A small contrastive audio-text model, trained from scratch.
Data: trained on Morse code for random letters and digits, with fading, noise and interfering tones, 26041 training examples, 149.4 epochs.
Rows from block 9 of the audio encoder of a small contrastive audio-text model, named by matrix and row number. Each number is 500 + 40 x the weight over its row's rms, rounded and kept within 0 to 999. All counts start at 0. Numbers have three digits each.
After each channel's rows are labels from the 100 clips, of 14848, where the channel reaches its highest value: "responds to" is what is common among them. Only what is clearly more common there than usual is listed. The data: Morse code for random letters and digits, with fading, noise and interfering tones.
# conv: pointwise conv (encoder.blocks.9.conv.weight, 256x256x1), inputs 0-255

conv.190:419457442461549549531454453499407449536468566512387533486513541401418396511454512404544463508449506519541484523527539484430530516472541504469470507448559504496521515501489465515461445418510466430470509552538471468559500487538512512451502516492512502539442470541429511467501469398477502440462496409491477414547541540453515578471451514473493475483497534492539474516480475459472519449512510517506520542432515486515450482543467520443498559502464448468406470552476418461566471497448531515495525518473535505503510486469524542417481502495454487528542539507427518522487484503560517495545462567455512493498484514496448475474519518442498482480505529505498489504515524518365531445569496449544490552461481472464541510422547490449496508550490487468501552502510509550518471489440480
responds to: speed: medium; the character "c"

conv.23:513445438500541501493498453494440492547545472535485514457433544475423402473513436438510465504420461513489430541452500436509524505502497537477509459497499503478521499540423471486496429428535490420499544539485487466507450420470545525535498518530473521529488510437472537526475472510481457533549488487491465487486475406453396518521505473535540539522504538560485456484478465492495456422517491497510510485486475502528514412528454518433518475424441480464497531486541495491516503482449510485409527393499496513542497520465532485426483511522433511485485505464371477520515426545444443552458557517436466495510495530377529490447495466399465487521425479492565478571480495477511468434529544452504543565448455511489465516439493519473509505552480524406449496503501498517452496507467505
responds to: speed: slow; the character "b"; the character "7"

conv.216:395469481419532476575516493432492495494538558525474554501450518447490435466445516449546480577527505516512484471480541503386508515488517494464459536470545473502444608537477460490481470499512538435571532504474413479582466510536525516434497495459519456493455454522508521561486444496440424426494514457487481491551478531507503562476483497467569491516490488438448511450530517462504538548577497554451480410439491406486439496531488512453524572491453508490454488539497488506536542481464434525532498472418525514506468433432494555514498535471406518516504533514485463504462553524554518514521508547491523417545526472468492552539490497504492494480560499466522515554521535495425535488496473440468483491434477464498571546417482432442472530525508496448532537527481476529575481453462471
responds to: reverberation; the character "c"; the character "n"

conv.58:470504404519506461522480411486450479499489510501530518478535465550440485516429451479533499527445401475562505499512503496522543492403568471448490553439561498435484486558503484513387538528498491512545500508535494523433482434508491518514483456486453488477573442486482511479388505550521492487496560408479485506499476474508448425540421496494507487508469525492508584450518489498528517565544521506537403538481566561488386530496447507485452488467493450549481509441523497544525515508505465525540489468465555561486488462437528566494494519564498543467465553540465564486468479526438466489488481487489493536429573426563531463471490460512485497537504503475528482500482528460441505552497518580534491501443492468545500510458471494499533408459546466495572519559471543487567468544496575
responds to: the character "e"; the character "u"

conv.109:452488522450515551518428444476441520514550445540495494480481523427466485443450564495500487543427491473460527435422505507465453490481486421449551423520464466511523530490538489509459541481518469479448447511513516532515516505506436456434509512467448425498504434486463564519497417523539494560501560522540465428486511474431550533526473372560547541506457594478513388542450473471509476490535468466522501473525483520436493506530484445521503475507528491492429510484467429365560472541486522512489527490482535521538512521416472418473456524470432459513490499528562477550452489496474485460483516520520514498482400498546512459459468443524494518505481490518490471535467509481550500447514458519460475546480526370487525532426472458556451514525517460473470486505524455471473528480452474
responds to: speed: slow; the character "w"; reverberation

conv.48:515427436517505500539494464535468452524500532473537528494497435431494433542459489493505500501359492517493411528523503465475420440517525484443526472511516449476491493432390457571484554457437486514482497430559523507444515477515392548527487510444497489454521461495407514503463512408471485523482481499531485468558491499438463486447485523410490507493530429426518428511510479542508503493487505490545487456496387493543511491505462539458423480518464533426509527528478486501516574456455552501457493554499453519534546421460577477515458516499460422495493500482480533472530498462526472516496507421501456523459529519551517517481521442512483481461500522458554416467495452505481505471491515476523480498476409468557526490480482484455451465476467494519482466434544480479428482519427398
responds to: the character "d"; reverberation

conv.67:484499473389502512467483513469443523437485434536456466476457492490491482485383566479441500530467505472451513494395498515535445487441510521511489458566537484488497481511513554473484527507441478509492471494552509540566582525474520494455447511495467512480502479494460535551488432526492449544513510551547458468400487526420557478516434455518518537501519516513487388517430518487531458422511474497514510534565508550511521463500423440486516506489559486519454477477558410482450485553474505504505495520516513559507489523498461415471438474477464371481475480541518485497499465476529503498491489604511473507512387497523508530412473483520496503480491495474407441522450525431567507467403514474444456532481445447436522554476527451525453522494525455498503502450476482500495550537547466
responds to: speed: fast; the character "a"

conv.166:489426550453465510474437461494411519403531486482446504471484515466436497495489509499548524424441464474458522481454537409516496507538422554519488481476492541511499482421493489506499448421492430507455489503525489488474506462474522566462521526492514489510382552510426464440487494511416520531526402515578427478519443503506487537455495502462432474469494438477449440548448536447449519475529437482563548489466431500461470470493454523460499484515547460439487561528545486520485515536495453474540470524537439522531504502470503494525462525471497483536528486562456542479515537511480498397465494521459491487450511531518494485485547474448587489447509436511420448477529482514506462485565556439461480433396476516507443462449518459517485472516474506527420467476497466553474529449450427
responds to: the character "d"

conv.224:471533461503437535461502498479509418473483515454506481534538500513563500496493466499450434455540472470532515467454431521514447500454506552504536503499519474562509521494456461502489499488410503568479462453502557516534534446488521449449514502482545513473512475545479512546499408449526441495460505499454578488524562535529565465507513426435520490547522553493562522514505482508476540456380442465502436491498508517499550484452431517535547486507555585525432535533523523496394460442507530477444517548488499526425488530482482551470441522510467385459520541487469445474500478463493519470522480503507511565497464510528425499412435508483472528491541515566528464481477515451518519485438459458611430522529481495537452469496529475553410508425525546553526492416487487531451523542538416
responds to: the character "b"; reverberation

conv.253:446517481523472549496457517340502489543503534415479545517469489463508451495556483487526481458539472494479533497483472512443491464548555533469501521493447471516507549478570516473534495487508459505452532475466515481456473427509535494547495528525582523508447417529473459476567500371469496458500555441538487472518527510453534524521481501532481499491515550488547480529506442523451486468422479511536500506409484484478514462540447516462479497482536483456461451518466528476542452527523506384444457547500442459493427462518566482451500527535474501506538458464528418540426487487574516577433461450469551486524443474516428513462506508534541471507498472482538487476520519540542500452500555488516444587477411475428495479492507480548454480538485581496459397530510514441455407470510483
responds to: speed: medium; the character "2"; the character "f"

conv.8:563533537530515515495474545498540502515499444460484470394396437521470440456440488515455461497499540467525512546412434514503524524504512519486538559563469486521447493509524448498484539485462522469424527483542605488484498507548518545487477563549465553501527500459525540541510462518464479503473530447546534441445558548486531444451426468433550403539514523504482513517424485477497497480483477439498508467531529487561518589477474541528420420536474490551514446404504476476471524489512563457480456485454533502524496501528441462573525471498569500434426450446516454528509481487471469519486547476564528451508533525491511461503488552499460458453418543468482504480498539484520577454430486482562524449512454448476501526500583417493524487569528506418516514496540484551498484533550474
responds to: speed: slow; reverberation

conv.30:518428527528474496564524462485489484486493480498487418452504521516485500513525482524522471491452421453548461490494498488568491494471504531435544444505514598498494490497453471542425463451518396507451497536512457475540458477490463531531540554482583501514501555543461551441488494513473458487518450468475535471459486550481480530538480504500530494502461514461473487547477443489542470486541480513577552537517421470486405401519423567448477465514557464485452501531511469487430502460506481413479518487479549525537560516508513511495483496504505517479507448539519490503509383530476480424423480509491512524371495475473474414426519502461482558542463397552491470525493442415515503425577522472516473484429508523477509453432455498472500499550486525518451511481484467618455513468453492
responds to: the character "b"; speed: fast

conv.237:476503491481463536486488445550455488515475467468501545483528455553509505480420535513500555556445467520543517512441478422532493537487425509516474479576483489446498525502426573536431486478457502418493487487550514522486509540528535514432448434491502501538455526475393418555483504520527485528552490461499471500501456499466489452453475474447479468525526525489492487438474508438493464485461489395571506515511498510503525410430447496420518489576492528495497518529589427476553467503484428459547476497494504452475464511500520571488452520539479501499510549564365540453481506485559443509516510548486460542449510494500500536475482494488467482458526552489532414483428474463403489504513537534567493497484472517398459511475545461484449475461526438401522456491432524485427493535522534
responds to: the character "k"; speed: medium

conv.64:466547509486429516509478546528567452509403472482534523471349426516495507532487544584526500533536462480428458525479440536497532537457489496514527533508494496511484563495505496506514539493477482456407511504455507484466453512528504541507444490508504530495471521484512457496549486495518478522511493406527494491444508471443442457498501503495464374543523384532429449524479559471404420494508553457507533532539541472507507454427422543469478501566441477495480397453475460500496462462504513469435444480417498495496536509535505482541480508540517520465460485495455431523444448521571499492527434437513458485493550466427472490515499531462557484510450488482519503437464481471474589486486510490464490473487511512479444555511501484401475454546510537442464495514458431465486437536528537
responds to: the character "v"; the character "3"; white noise

conv.74:459521485500539438465558517449464505477523565538478481482467458430459498519504474460410448508519445494431395490467486417427521493504435538426527532437499425482458570485525483524523494578501475469443535521470461485546523525504523544501451418483507488494432513508485493511443405438444457540490484480443421505495482493480486471488476499509442456433460420462457495484427528511429468500508505459374495475498477484471472510460467593542538527475472466473482520533518514505473523506484480461376529523520493477508532466492390507557440452423540526494490447499498422477457483480531493390467467438485428488534542529431522452508515465457497531518540440517525499540513478493478497459502457501525508471477483473548513473451452483440518481518443440493461481512467455493474478453525507
responds to: the character "i"; reverberation

conv.75:485469520504588476506522489463505511521497516520516535491479541408447481488479478431383485508495507482552481510492547408516524547478490455409497476513512510553473502502498410515445482468479412466397523521463518463543488481481462526493483549471508495498480520480444565498485453495472495522482504410434485427410540431433420490507505436476520416403492498455441469535463475498510445478564455437418547472491505445506456563509501546434478539509473463475442476493483472536488444466454494501362507501538483520508482497464460485511457517421540477476467523500467438499536430499526506494474478484424537543449478519389496415502544516456489474518490454476490471504480413528423540452504507472498498481450478454493517500504448473497496517526469440488488489488485493541445468431475534
responds to: reverberation

conv.126:510406509487432454448520524489445494458547542463556568515439446540445511463485501452500511423516513560531518540528428459529418537523489514489423518537449510500512495492503509420500470540481555441579499453513533468473510533460520533488513527542430529487497489479551407584446521516460505569447556428518511541516511572537504421447487490475457513441513451541509548564476517439504550578506513537410524473520514526505497518425438570503467507504456465538512482469511454466524536453536483446524497541461500447449454511489450575549516474457528526459469504526446507482534561519450467456518490577474388459576472485514497487501528545425481440504538506486530494541515498524448529553458507457483511486445424443502497503511571462541470465509472448494524504500417568515494532518524518
responds to: reverberation

conv.3:463489584547518516527495470571457498488480411526515503493480535469475500459490506494555432473498507534600497511467390461465453402456526438418436504495477503520408481503535419471375487497499468529486511455570442497534431470564502428555539513497432513497427511515467497481571441460555502478544471446497481491551442470450511538458440477519548495498401532462460471491533509457536458498506524512505497448450465498498519520510418453476546462533513425472510520542437497527493533544484507440514552494414450518519468557519561503453498473551476537521505495507513539433548457483487430506509537470527517478431525549497417521436524504460501520506518460479526481435535440448485434464494474484542475454447532485540476487439496544523494491458494561510507513531567494485484493446551519
responds to: the character "b"

conv.108:508473515521434520545471504477473548526478452432493421420519478513459441491515536483464531496466423456551506417464460455518497463381484514498509528577425532475502519465506484518420495460489468534465383510515491552564504528483577402516501474472468487539484474465458518470498544499546485480468475486545451479467531463420543467497498493478514464472413526544510415507452442524485579463541477477525536435507527552473418513492466505439520478516561512567496536499522467475486561453463466519475435517484541547499573540513502479514524367536459529487513456531495458478506509511454468466456543505531479521429497461579477495396524500501481502485535567496461429462456462464516484438440513574555463520493478480491436493524566472512547474556547458534428494515507493508517525492501492
responds to: speed: medium; the character "v"; reverberation

conv.219:451540443527455580483492471448482491471476484464435508498495549527497402496511486474560505433503461448475517467451543446483501499378500523496508531498482412485570483458512553473527476502491492521450423526514487499516533418466511437506479462483484470509503533464511471438449517441537440431481529510493500489471469515473480531510495544473541504511482441551520420514445450442507598437477453487564468447494533535499449436482452454523509475508506472517442504534490478505454522501461512513430520537495532488470524437504506526475538520564500529464515384483517411461475447464479557489475503525425534510463493478554491502448477497460484502490618497463461448511431477454445457452502540529497515518495431442463434487481493455464510347451529507477474556506535399516457514536459516
responds to: speed: fast; the character "f"; pink noise; the character "2"

conv.245:482529507503527551519424486561517480429475386478456521482560499522502481508499558469442531486472539425490514434417483534493522437495431471523517447483403476490537503457522538510494554452531472421475510480534567494430502516508457445472466565506505466520506395441493465502545479490431521430452492459511504474542585507494480465519514436502480459521515478457494403477430492504460469417514503436422531431441477492516498543383464520500482423500508485437481422422486466476522465484445505528455431497412521499468480452431501434533457519548477500501516510472515531554509515443531498505512470553502507511476443516569477541433482430522484459462469510493460468467482505520494488489496555518475505520499486445454465555493494510526469480529548472412437535513531450489541446542450483
responds to: speed: medium; the character "2"; the character "f"

conv.26:475482526500514547529532541495478512510526446438494531565497427460472553547539523542456518448580511497434448575483472513444528443470492555539465453538511498451489593487490453498527485550507451575450542490480505539541490420507542491501574509492552537521452567531447494534569542455562527500518517571596461475471499516497461474540513555523457492491501482553558492431453413504438508528421534526583510566525512463484518425510434482540576457483513529500463515595474486521508540519457541479524430479426503431488447503467515501518563530476493577503536520560513536465457493482524428485474517440402516485524512509508490553486525469507567496549513511518462505507439521490575466499510521501476547581474509506540481479499562485457514493496445542476493423561463481524440479428526553
responds to: the character "v"; speed: medium

conv.154:528455580457477462469551452468436457535480530490474482538457441500523507542525532481509461432465526489591473491534512468524496503482485536504417531590539525432389512497354510437449457524454503481543419497595509511543533492486525438505462469501460503473512520488497492534529455452527460519503539449465503470536460481479469478456511512413467532496465569542484528399496495451507474473415463528516518536500528541498549530457460441504486467442468499520441528561547458494476470432478465449506549473522524483447473528532539502490489461471487430435436467521497464415535459450484384497466460470537469509480549510500512504475522522481434496488518486433545471393523499476506507485417475499593421506506517525495496471514535448501475506453463459489502445465478518524431523513545513
responds to: the character "k"; pink noise

conv.116:493428495536519493565511494477497533465525515529532444464492455515515528522433496466481494415493458508575458471498498484524480461394520475458516504507514603538486528439494503511303475442492473579470424454515463551565516485481508397514499501487408483512457585546465468486502547559456525526523467505527462513495500504489513528486434438463504460490372487541462460528450479496506495489529507492490526537473452534448431514515474529474455505527609490475493517440479536489493490557486443472486495489502472554436522526446494500501491435521485480505518492516508442445504457521459497478462508467538555480411488464548460487388508491538456415459471501468512418458461451460507498451475509515517447466439506456487507500503506532558469519533488518567497444496547522472452482499559512
responds to: speed: fast; the character "v"; the character "4"; the character "u"

conv.197:483457534492425463483492536494440447559492505497479474482514409490497426505447516506505459437506526504520499499522531448463494465463627510529381526584478425539402495499490477531511484517485450487487481484576490520504499395500565500531426519511418523449533492515436519531526454487439506506459527481461514411500475446457526466475469541487460505484450562482459484495548478457485494464480459528479492476507538508503524481525464500507506428509453501577518478498517478479477497406485478487440509529476518497479477484557525482459523471475530353450382525499533485402514435476461452579472460455507498507476486509466496476498491539515434504457505499483529487441524463517546506432453485455557415485506389469511506462488532430507454499507432492534470468415491478532496500471516473
responds to: the character "i"; reverberation; the character "q"

conv.158:505433489518507531521511515542503523465441451487466429445481452490500476504480470461468477478397505506464502512508495470465460528498560548473537497432477452513483470474461511528460495476415468493390515511494496521540522472441431514541459495471452496491507522522432479508488497527399491532515489615471417473469487417491453512491511527488467507493482445479454401473511513559464455485503505514507548439495445519544508501533494538485443491464543502394595471478540486463482461517457517538475512507531408548516566503507503516499476451508498460544556522495559470415491477484525467509497532535502487483392518530523537462509511520526565424472463508476538397493484471503561491484435539498486493438491443477529476509506436498418488496510521541479419564393546480431553487544474386
responds to: the character "d"; speed: fast

conv.142:534431462516513501533461526398481497456522540462509441466474478543494451412530476525435456467553503476526524468514512492490524507506501490557487539475538486555459511462512515508500465515510533462518470504487443494489437550547547516503551504506482484493435464483532494467467560577395505493425539517464469451390431443579527554492462535388468475527506454464415558534461534487541486513483449488515530513599537509503506470435465562514475556476504503528489490509479538495400496485573473491553471468477454460524517536511497507523530501447512528472541461511428439523467463508501503470499512518525501423481424526473514449523579494479492436478484523517409516528507467470434584555507459503437538433496480619435534504563488479480518532599454512489511504468507525567518549490552494
responds to: the character "v"

conv.45:402500507475515448539519472515456489468524518425455476478502501552507465533510517484524427463479548416530488490490518458458494469512534493499424475566582524494450447422449529505537553472425430521488476469567497545502507533505504519480484530523490485424446511503514479567464479512491463538419466488524533421526510534502531488522530554470494564528398538421444445448533519478504500410463458505526521514553492521464468499524475497484502545518514499545503533520449501450534510472466465485514522516501420497487512510561499485485535428456549385437468507494541507446491517491444535535436420449559478512511484477566445422452556523556491568510487511514521451430524511547499475489422493422487465513534446524403492422523518444535442561521500487494472505441529433576503538506520435
responds to: the character "i"; speed: fast

conv.78:524500601498501518516470480530526504470428457493519478518376427537536540575484555436475494531487531506497431549539453553539560471467464461528503502550552535508518535566517510479443489496449462555478552468508515482482459451542483517517458456517458537494477572583531435570522503475525461576581421465538423480430506496510483488514507496483473418526510456564472496384457491442487478512467552481480543549551479516502512514418477531502487525475498487515501540481489482504513557549411551478473477427433514497531495510471495447561517484479496496494476535542455473489530495515488397527489548456387508468523478486462516527507537513518562431515443554388413484513442525439479478513483551497452531507498485513475540525445519509494464477536465512518448434541473441505522503471486549
responds to: the character "v"; speed: fast; the character "3"

conv.83:482471482558503501543474529523516476459478492495438551542476449549456500497424445429459518536480487436478482500472512532442492467498521494543471482531466500468514549514459501472499486518502439477432498504473534557522491431493529513507492485522467517489434558474495399521509462420456491511509513487543405383496534507410452483505505537508439481537494495414467494455477493452448486477448543510472521497473525504493471485447471540477520452527492427459507340447506474420519536337508500512521424487485463446418532493517508363536530473501492536481475437514443490460424519490516500561464483420470481484537419432491500521454523477521506388484533512477486469454462516503508496489473518501424525529477480509476466577509532547497501468523493510470444464487473494474521477466513510
responds to: speed: fast; the character "v"; the character "3"

conv.31:559495458524435556469495460494504529501589464457520523542509456539501463478470509455521477470545483529614543586507458446551439471478470462530416461557487532460465479579524520440471453533509542534481562450543497448524481519482517514503532518503468567498540523571510510624488455501430430532556488470513537455463488554533595452489453478453537453495496542554440587491468552431511488511495500489520421531516521517553547467521486453502523412528519524518495541467526502528466548568479526506541474513521461499482432562507575565489460534509440522487447439533474534470572517561435450547463547487522486494507465544501484536517424546446482470485472538550423499523562478569515488458494508475530486512491470442524543517430524488503493464445505498544488428502526507536484545475557484
responds to: speed: medium; the character "b"

conv.196:477404512437485497572472509564492459458486458562426453512534452507469528460411487485479501477475511484544513522460488453455485425448498462480438473483527521522456539554541496507394472499494449517543487517557437516554458520489492490490600551471480466483458512450464428439482456548418505486554488501452470443505532467533519528499457449472431536510438458446468556501525505482491507474536454415500481509466529442513400503442458546449473500483534462460506486517466507509509456502500441457517468471484512498424517501464528568448492514456450490549549556597440514508479454474505488476517484534500517466407459505540469525453524478475436446482502489529459434488534462458476546544493546488519427423452487517461529570479492449508453532432481523494545417565465556559451519543522538
responds to: the character "e"; speed: fast; first character: e; pink noise

conv.88:481489530509491525510439544519449502431536478448476534457465479427472478465450564471439512490482502463566481431502499499472507452408498438512537414538383521492521524493520544516486523525494481466487421437551522529548557531521540457474500490489444434519482471499493459518517476477473493538501543499538462448452514463408513494482448424482511484456481544565485370543449490523515499464459474454497471503574540572477540476487476407519448486512486483474459494454496435448472474488483492494403457549510491523497537513468463416478500412537431469456520484519535439493505463496464519443504530507542481540504423562539494542423453488541455461464542564478417470495431502484518485422460468535525500491499475417457510502535547478543474511521514415475439448487498472435489521503518446
responds to: the character "k"; pink noise

conv.165:465515555559533591473440472460474520502547500490428468424501495528506497477474507517528506515476559479536538421507537501509562515504470506437479457501531541472545503537563488513554422494517454431506447550497532431531523508484460528521487500491496484563455528484426469562502505480509549442508475490514443513453512435468509545478542466536440530526433575465507453524433515525541550475497387549511533523503442486424490539510517467461527458477520495499453530531475498500531490534477461489480447583522476528489451540435502496435539451498517506549541405554504508499540488494465508453445438448531529570506478496504473371505535535448565486518459522448451484482540542562496426472553530505527488559531481542391557410513426469537544515527440510470438444468496534509501520430457512
responds to: speed: fast; the character "r"; the character "g"; the character "p"

conv.149:516522528415434538474488476464485457494412421483456516499479498451514393459502474404486524498427631460490505503414450503511462477432499537452525427525454432500509440508480513507468517478517489471505515574484528473482464531482504430499490543482508557531480439504523507456559484532470445497468550507513502478518554480468523520515514512496462477506487535467554433490503490515467512425429512456514522466442476424532520568408481506483506477513498480474474432550527407478509461501517523538409495448432534460491477471461509463421524480454506515512504459474447423534507499453463494446446412475469493486514499508511464557457494535485437488493488514507501415499497528487508534446486499493463523488587492443449462557553501419470543502508540464407372491514458466519556468503482482
responds to: speed: slow; fading; the character "o"

conv.255:420562507434532511542526494549465504405540469424466529490530436586516502531515484451436435477523488476555466442499499435402508485496493504525479484508417481485463591503456545516524555573471413508500513495537533579557546543520507498412500511507510429457477469476478481523438498534498503510530542516547482538534526459512448503483526506475446470506401501450509481474542462478414496412513474415480487468466470463442428469492533553522522509600527484496532464504534522491524411449511532506449481517513534499472543462535519526579492467518506479499506530544539524436469528445460435497472477440507493496453508481570449504496457445557498527457522470584555498440465447531565424438474521433508458515510519448534457454491449451522448491463469532500483500526549488483487456490542494
responds to: the character "i"; speed: fast

conv.96:415366450454519525472484504478420413581488568491491462507489518506486455545541491563524524441457471516499526484484484469500441501459518556503508509516548476474487501472450492535509479484450507519521452466488541514478496441485486545484436481458447414484514471471455533516432438433494439511453509477533557468531476540509492489480516526403507582559470491497549502433540483555477497533499499515574506478498522458491545466530461546551463488512492573528484512561477459466457475505555415492529482563549542446425496443498537542483446571470462508448456534515474529477491465441478476528559413562513470503437566512524521466498533451453476538459500496486508441433452536418484443518483545495563443549483464546578527449474497505485476488473504451569494491508393473502524492534463430
responds to: the character "e"; speed: slow

conv.92:549503513442480495516517454551464487493456472497483462462503420547492481445448522483513462504527503499530539535460448398531499557468461526521479543608502443437405556508380507478433471525513524488520474507572489555555490510523518518492427439518445523476416482385472463496499460536496471509517551446473465503463450426500535478464499450441462535549478500514461533497455511406508528473519415503502474526541519528530533518430478504449506450580450494500495556520535534519444467470468454418529473482529485461426523545540488527498503465517466464418390521553412505501488484503477459524524542519548466529482545492480478478475454498499397513469560498488461429465492481473423542498523504534545455437494437490473480523539512462552464489479473495511555473472467521544495527542530555
responds to: the character "k"; pink noise

conv.106:497474498512498437516443450534496493442455468482504491453505500499473459460512418494504488496492511426486469535507523557488471476485484517526554539503521469507497528471487482444520513465515477506445511510453502526479481431549530460518405501492519550455502530436477454506551498501507476431403459539498503428478515430511464520542559492452492534596472484425525511497538507482459525461494493517493532505372546520484496477381479506442517477397539540528530420489443510405497475445486526519516506489428463500458465519504449518522482453446506504421465495441388506493367484515509507451390465516454476482485372369536472525498506523538462502543475534472509450446457547528451501482484481511419483495512494526508493488469547517482504510516490523509518538556497472502569441523470493
responds to: speed: fast; the character "u"; the character "v"; first character: u

conv.60:406530541392474456521486509525482483470493536473466467498506383486520478531538440464463441456513544488547486447514484448427537483509550451505491490509446451499473493382498471474491523528371493519450493520518515536499517530485549510456471458502527452458494483530476436486543471506499467494459512528442480494466490467500522484518552497450454481492440489491486485490504456533409464452450441492500479483480518496401460448504507492515459513546537515504505505523501537527544405521562439479457442495545474508437568434566443504542429416498564423493509503512488488441437530449470519535503396448510522458505493461536377456532533424528472508475493489525521518482510514539525507454459421423536506437539489508520466412517540444527492546507522529523481490487527477490505460482571453
responds to: the character "i"; speed: slow

conv.22:530512496455533518511518504487455490488528547495554533432437512430403399424422485507513412479543485490489487513469513405530552562517430509511462516502519534476467488440493465487475489496498521429393519491516479451528507415534480517544522436469533511449509466380492547502495488490410478518487486475427506458470473449462476492425447467512553447494536478508471517587445523445474459474525489499450536458480476531496520476542479452526470497550405522470514550483534500557460525532484478498473490488541455525553500525499489504447499510524434461468439483423472442430562495481493513498512494516511520460530532571430484443507552497461491483472480512472473494516483440534548516429553500412462568452492426451568495498466506513477485454556465497447474516408526492520425533500526435
responds to: the character "d"; the character "z"

conv.143:496467448429564472499507455513506477436528496494495467441477479510548418503533421471490512444492483457524491449515506460543427464471537518406547520433527516464486503493413481549481513465460443480550499482512537525506496505474489578502472489486472388454449535429452482509486496518434413583499459516515485492492511460554530538515492524537521574519438509418488528498516455540561461479518440489520536449556449530496445459522455521447494540565450549451536540520493514510543470497473414508455531492493460524483538387554502550445472503453491465415485527527500515495518523493469498504504469433567415503449491480510494499426561350517550532477553493488499445508439457474526495486486487489505504511483405497510536499534451480497441529542503514497499520411499430554493541507492446
responds to: the character "i"; speed: fast; first character: i

conv.19:479495566489532507603539517527539517456504467510436447433508496529503500526495513403360509496511507470523469465503529458497549469477512448483467450491476501552482560524498546522435520484493437490535478499515479513624510516504478478512529516467503452506417572502463499556505494549404500503520469487526466478453502432481437474486518481464528464502461538460448411470464494508457444443592461460391569470427502488473455537476501530464530483495529484474497491486509475524458447486396493480436448422518492543431490509504471507548512451477525459515554525546473492484510489509497466459503472509536506514368478492540488524463505480522569421466528541541445438455498420533499468422481504439495410483514416445453514527531498479494467543526517491505479533508523488549514502439441492
responds to: reverberation

conv.221:512538545449547464536478504528464459434511533468520580462470515500475493503440493435489432484486540461537445538506496475478482555486509485477469500551510514509394567490491480525496528530361508414521482498570513513499478507531528453448480450434518500418467478449490470472482514583488501503529518455469488483566486478447503537489514525400514491534479464466496466469493474455459494452501451543471541521457469491485521506464471476463438518467439502529538514496535488498489476512459483489477484491517437481538402520482486508512508468459537466451431517521499534408535459411547416435425443468499514444515548519489518539552536543506478448494523557448547524518502498493486500444401478476561466445516480462512604435493538418456409551532442512444552461491480541441423433505517538
responds to: the character "e"; speed: slow

conv.250:505527541501458525542515399592504459524459464493426479498463504544481474514477528426435526584424520456457527502468494515537470477499426512511542498509449430509461545485465540512494517475540429407528469579510555522526458571511477516479449487468550518510456548466456517523515439452469499491509458448524512468490492523545452502515517454467537509576506521385494512413426468403465458440536522447522535440477526483509478486461471546469552454531441479496491439490535456421524456420439545468462504458448570515476531462482376530544515464497533498499418524531384523520447492500447478416505513476491479536440473429504498510467543519476509540489530539502521424479454479468478481502512507498448455483531474529488472537481486479463505484514509499433444523520506441555518485512490524
responds to: the character "v"

conv.163:464518501485498473541488559479485476525516527504458454458455479457465481493522434495422448448519510479452427555524452515501543407491554554489495479522525467526498517553528432508530448424504520463495531505442486466496457428510539525519530519515548561517457510500457487546513478522516433485477486496497517444480543507492442496558435556539424503517491502490509515427504404568491470525486411465480510440481483467510473487536499565535491545438446473545500506521480532460515484485413524517468445418481502550475501437549504483500528481549540539470451526443527416498489470498485394477386503422386506494533470507452485471467498496480526469557440511508514555503465513486499503498547500444427577557511434550510526515440543477455527519597503544460468476560460487559428485464443576
responds to: speed: fast; the character "b"; the character "7"

conv.53:507524521509490432461481525520474510406461484412494490412509462599485487551510470480476454417513549451506520555493511417542491558479523510458555472484469457519413520497496490517536499530493401406513497538601494489474492473534535495466479584485436529488509548460423545524481504547440518516480554527529467478494462449486423533474497507432454511529491500435532466528485499485532415442523437494492542470463522509521456520511437495542502506569523471546565503535518430466457443513478489508464505543489520527500557473503521548502507503471561420506508542527524527503479384475514453498453482525479488485396522455469487473511558524543528458493442490416502475452525423506583512491481530483541442462516448484552535456568402475454487498540508483421492483451535527531520490541459476
responds to: the character "i"; speed: fast; the character "e"